{"horizontal_flip": true, "bottleneck": "plain", "encoder_norm": "layernorm", "encoder_moe_every": 2, "encoder_expert_mlp_ratio": 0.5, "encoder_experts_per_token": 2, "encoder_shared_expert": false, "encoder_conv_stem": false, "encoder_register_tokens": 4, "decoder_norm": "groupnorm", "decoder_activation": "silu", "eps": 1e-06, "epochs": 17.6}
Rows from block 4 of the encoder of a small image autoencoder, named by matrix and row number. Rows with one number belong to one neuron. Each number is 128 + 24 x the weight over its row's rms, rounded and kept within 0 to 255. All counts start at 0. Numbers have three digits each. After the name is the row's rms in percent of the matrix's.
After each neuron's rows are labels from the 100 images, of 14976, where the neuron reaches its highest value: "colour at peak" is the nearest of a few named colours to the mean colour under the peak; "lies over" is the class under the peak. Only what is clearly more common there than usual is listed. The data: close-ups of made-up surfaces with and without defects. In brackets: how many of the 100, against the usual share in percent.
# fc1: MLP up (encoder.blocks.4.mlp.fc1.weight, 512x256), inputs 128-191
# fc2: MLP down (encoder.blocks.4.mlp.fc2.weight, 256x512, transposed), outputs 128-191

fc1.67 078:149149151100098174127131097104114113157142137135130094159116175105177092131112114133161132130139119102136117104145160144122093151128173093107126172161186135095122099082125150105161167113127117
fc2.67 076:151124138115146115138159155150130149136110136141145088132116113124102143095123170110178098132112120122129093150134136109096130111154146163137159133100160149095143093085087141130130156105125133
colour at peak: white (52 vs 5.7)
lies over: bright spot (50 vs 0.1)

fc1.68 085:145142097150100133133109125167068164126108099140089129120162148148121121123128165124123172159119113135120150127080121151108130131145131126159111145128136116102146081109173145165062127135104102
fc2.68 086:157108170122147132124172150120147154104133112129131085121125162135159199155107175141156188109127114090125121113121120146144133160103125151129119132139105113108135152119116163107096134104134077
colour at peak: brown (70 vs 26.8)
lies over: hole (90 vs 0.1)

fc1.69 097:087097123162145119098151103145126127154114136110149125122120125169137099087122107115190146152131100109141132131137164108138119114121103154103128099090105117166158134100159119056142109136125134
fc2.69 093:106129122106142111127113129133131123172136141118142176138120129133129090136133134121157141140111106189120131087107143120072116144144128145140143125141116142148153111075145109091122125156131149
colour at peak: grey (66 vs 32.5)
lies over: bright spot (31 vs 0.1)

fc1.486 139:155173105106135102145120143119159145151148118156132168123130140124065125137122131137099137121144107141096116122133137116103134182067117086124134142139104119124103113191127149112138130140150141
fc2.486 109:140150081138093134122098071174086122112120133143112135125152117154149142147125112135093181134139115158129140095102166123100133131097085128122089134118130157103141117154087136138135085151143143
colour at peak: grey (80 vs 32.5)
lies over: crack (25 vs 0.1)

fc1.152 077:144126092112171150092144100131126143136174152137135143142114165142105150117141146087160165130135121124112108109119153094125118129092107098097126163163136170125105125080137134153095125109113108
fc2.152 059:115127141125163122127144167123133123131123136130158128108107126140121116095158124127160107115109117082141137110142139137141131125134126118131148102120099078145141108145155148121120145087147108
colour at peak: black (42 vs 0.3)
lies over: hole (71 vs 0.1)

fc1.176 089:132112094160138114105165119145099178113078099134074153090133148156080170116141122136151159151154083105058157139112147111146092145108147105119102121116098140104129108143137144132122135106133089
fc2.176 091:117078135108147151130139136102140151088148131168099093122137145149157176147139116145150178118128135092124118121121116129198177126170111116112142137126097086165124172147163127152129131107144085
colour at peak: grey (66 vs 32.5)
lies over: hole (44 vs 0.1)

fc1.274 091:116132126121137101124139145158080159167156100132117139113128148125162087123127101129119156162125145118130110113154159142117105115095137119133125100161143138113115116171144095141102106139185126
fc2.274 069:135134164117135140114151118123137122138125092088127128139111161137140164136101156148171139128120113103137107158155142134138123160096094142140123095138081136062144125063126173114102130114123112
colour at peak: brown (59 vs 26.8)
lies over: hole (86 vs 0.1)

fc1.509 076:097142129122143123132163121115141070122124156140169111172115103122139112126137124108169162165131101127134096146119143180154121114124117070120129141167118121136088121089102120110138133161147147
fc2.509 066:145142130149153113138157118118120135189124087115144129119137153107109142079119146149135074135127138118107136135132118135071074148129127147130136081116141151095130100111100155132088133107132147
colour at peak: black (37 vs 0.3)
lies over: hole (45 vs 0.1)

fc1.330 084:112109143149178132063103118158154132102116135155124158129135131136110159121137146108115108139157097093114127121152110128141119100092117141149114127113105171129136126127168176099109139177148115
fc2.330 093:090109106097155143131130144129124107129131148134120172118111131120163146126133081140122091125139124065133125155131124123192131145121096112115156101135095097149113106144165118140159137109177133
colour at peak: black (97 vs 0.3)
lies over: hole (97 vs 0.1)

fc1.478 086:157124146135128098174140116102172130144115138136129145095116113137153124112111166105123120101139114099137147125128150136110093127090115148132134086131139190095091078135124121139125142171120133
fc2.478 082:127139107135100073125130124121136103150119142070126094135120123157126075102131125122080065134119125114136065108150139127164121147057143120126158126125131145124098138134126139106149101140090144
colour at peak: black (32 vs 0.3)
lies over: hole (32 vs 0.1)

fc1.94 118:170145084148134135137101138151164164129147126158123099166130120114166148137127120135114094094123125091143157113114145127104112144125158113146154158138102119091127131105121146150169105135075121
fc2.94 097:135151112099112132139125123133127101104125105147136140110157114149112112124130101134162141137137102113121179076112174132107126160166104147142136112124158134150114139131129123151167108129173134
colour at peak: grey (62 vs 32.5)
lies over: hole (33 vs 0.1)

fc1.116 104:138156128163128147118147118117147094120108095149143182108171101145139096086127103111129122127133144096162101081126129133158133115142091113126106139161101147108143093137146127102120120145173155
fc2.116 109:119131117132131139131162149138153074124105136122135095116153092150139128089110130127123142125126141107108153145103098128163122136144127155137119112098175100084149131134128119126193167114108115
colour at peak: white (59 vs 5.7)
lies over: bright spot (63 vs 0.1)

fc1.451 101:088115126111138154086121166149106115201122139144136098083144131158092160116131131125172131136126088097154159108152146138140111073088099136154123106144151118149180120113180111152114106138085080
fc2.451 090:119138132138122107138104076129129110147126137109167136145124094117110082124157139105145158141121107150143163094149141120127123134126139158132135129133123143135129086091124173150114132143102147
colour at peak: grey (65 vs 32.5)
lies over: bright spot (36 vs 0.1)

fc1.454 086:142108109126126195121125144142116154090092126109117132101153157139083129089142152100130098128127105130105118112148087125132145115111089151100102082127153148143126120151150160124082125126117131
fc2.454 075:100092100143170141124150124126124137101120133150124106144102135132143142129136093171121159123138129067135160134143131123164132112122082116128166134145114096141152144123150083177137122101128064
colour at peak: grey (64 vs 32.5)
lies over: hole (25 vs 0.1)

fc1.496 109:125115098118170149137152160153124144148123180141164155176114143138109114099104167122134154072128096111124109130156138091121098132099176114129096136130092140100129152147115134110075116125168121
fc2.496 137:120084111158164155120105141134133131159123140136132148115122112131135121104118137128137082116104158114131144178154088136133130084087136117123141140110150109170136120120181090111144159091098164
colour at peak: grey (60 vs 32.5)
lies over: hole (53 vs 0.1)

fc1.115 129:124111131120104130140133188099122088170100126155161149112140128153133099129125158125189143141146109114126082112175134149103097129113123131128111110108148144088121082137169111130102132133117090
fc2.115 151:130161117131079124131101124143139098170115142120143161110139098124099109126136130119151090146126136167151145113118129119109108115107152134135097148140166188113106102104090160111118132136121189
colour at peak: pink (52 vs 17.3)
lies over: bright spot (30 vs 0.1)

fc1.484 085:133149108117148129144108130155139142148147146147097102127149110153107155125123125125173136082124073118119159071109194103079095136178131126126075165133097099160105113130154098113125106137117131
fc2.484 073:121122119104133129123121084114142100129163137131150099125154149119140121146122142109137124121107113142139135067135133119113124122109138117135139131109117126154168093128173158109153106128093130
colour at peak: black (58 vs 0.3)
lies over: hole (59 vs 0.1)

fc1.217 083:155107137127166156138096159119089144115112081091120085148131124134117138125113134096141137119121126150135158124118119161116095109106126102114107132136141118085129143121109192175116158144104083
fc2.217 072:136109165129085128135178145109144160124146117123120064156130145121129170136128151137185182125119113082127135078125123141160158115147156131109128124128097134121128150111106124106099134088125104
colour at peak: black (57 vs 0.3)
lies over: hole (88 vs 0.1)

fc1.190 110:109117065178134122123106133142110131117158179135120099169090142122093089117107160100121081110107083127138141133153164098133167101119169112122096206146111150149128095171140123109108101167112152
fc2.190 118:146106136106137122111120136129137157134145135116119156152070150097184174137134120133127129110135147086124133181126107118172123160084137113130147114155081113123116135120149177102093138128146106
colour at peak: pink (55 vs 17.3); black (27 vs 0.3)
lies over: hole (27 vs 0.1)

fc1.63 084:128158104119107119110143082136131148129125155134149113099167126154060149096162169135136149151129080117129153112119109117115100136064146062125115148146074092132142085173153122140122097129140161
fc2.63 066:118117146114167109127152152111148120144136124135132144115138159158160147120131105127143096139137131094089084087178133142182131103121142155109129125155095103151072144134115180123109113105138101
colour at peak: black (80 vs 0.3)
lies over: hole (85 vs 0.1)

fc1.426 090:125166135124140134093125109110144122125135104146154151103161115129135153120138165158150070093158138157154133105135148130121106112138123104119134147152141163126116139140150171132074132153180144
fc2.426 086:125157126142148134136156138152116123142102109149128146130138122118129099096133122142128089149148146129102094127167120120159121137163134142140107120124145121107114074145049138180131103101132189
colour at peak: grey (61 vs 32.5)
lies over: specks (25 vs 0.1)

fc1.391 113:143151120118144145108094126143143075127099104137112150113140137164158165125129106113165114151129119122153114114118142121172132117087091142151110115142159144138121098148100112097136148141091117
fc2.391 127:127140140122124133112149140114134075127097111124141116108149073152082103092129157102113134141096171144089126172126087143107124121147113153115143122099200133111123134133121122117186179106128149
colour at peak: white (68 vs 5.7)
lies over: bright spot (88 vs 0.1)

fc1.232 088:138134170125173160117124122168139154117075089139085125131160095153094193136154114120135132116094145141118139135138167128146085126115175096136123146124098167091128138123118154172105121121131125
fc2.232 083:124136125114099125134171163118141134098147133152104084115118135141159138103117153120132123132130144074107092119130103132173176098144134113112136125117097078155120125168155149133132142097135100
colour at peak: brown (56 vs 26.8)
lies over: hole (80 vs 0.1)

fc1.356 140:114131145148115149103177190100131127122125105154110098081129153147119134112117106096155159104127115119112090112124137133113105166095129107140126121164111110086121098120147111139124127147169118
fc2.356 146:124168130138077106127064139129128111143117120107126185130123138101112109154131135109155140148134130148148151134094146128088097126110101128125118144117161178110110076091075139101106128148166209
colour at peak: grey (79 vs 32.5)
lies over: hole (29 vs 0.1)

fc1.146 118:062101146125165152126128108096138111166161138119123153138129136124153145088112137102149120103134115082136160075179115121178111152115175101123117130165086173131162148108144134129110119131123124
fc2.146 121:137129144133177139129159167110122141133148113110123114118117147118100106113111135132155126110143123059115154118134142129158104117105124111122160117135077131143141108097147106126118115123162094
colour at peak: grey (79 vs 32.5)
lies over: hole (32 vs 0.1)

fc1.266 122:099135138121145118125154134142134168133140112142107147155151152126105118108125120154119134115126118114115132128181155134104119134161180072116115136166114123104128119130152162099103104134141101
fc2.266 154:144145140141179144127144157110134152125136108114133127123128135124095097125111126136125100122131140078104155110126117132156099136087133092133140148145112143129153118127142113152104119104158151
colour at peak: grey (67 vs 32.5)
lies over: hole (53 vs 0.1)

fc1.79 079:137150124161098153135133145102115151147153154115087143130119147168122070130121142118143151144123114156102087120153152150118120096132144124130119166144135162119125113148131167096127163103109109
fc2.79 061:167138171096141112113170145131130127131112080130155083136105135120127152115119147118181118131101108088126140152128139105116126151125142155147140127123143146096154124049096121126104138105141135
colour at peak: brown (57 vs 26.8)
lies over: hole (90 vs 0.1)

fc1.22 077:155100151177187142133115108121099165163128123157136124107191135110142129099120130098119134121128146092131103148155114144123097141098154113141089142159169160096129130140129143134110119135121170
fc2.22 068:108149136120108127117154142118117104144131104095137109139106126148102122067122165130151098130121145058121133139136131105156122154101105137136151107123104109102151124123150153139123121097132097
colour at peak: black (99 vs 0.3)
lies over: hole (100 vs 0.1)

fc1.31 108:107090164140166140135163156091106112093116114110125132075123154164114147169145136116132173121111111114108087091160136153139159133111110094105126153131167115125116126090112162080102119148145085
fc2.31 103:091120150119154122120155141115145097169146111118151151109131131121098163136128104136096136144109142064083160100132107131207135158078113127115135117148095114137125116140141149126112117113164112
colour at peak: brown (59 vs 26.8)
lies over: hole (86 vs 0.1)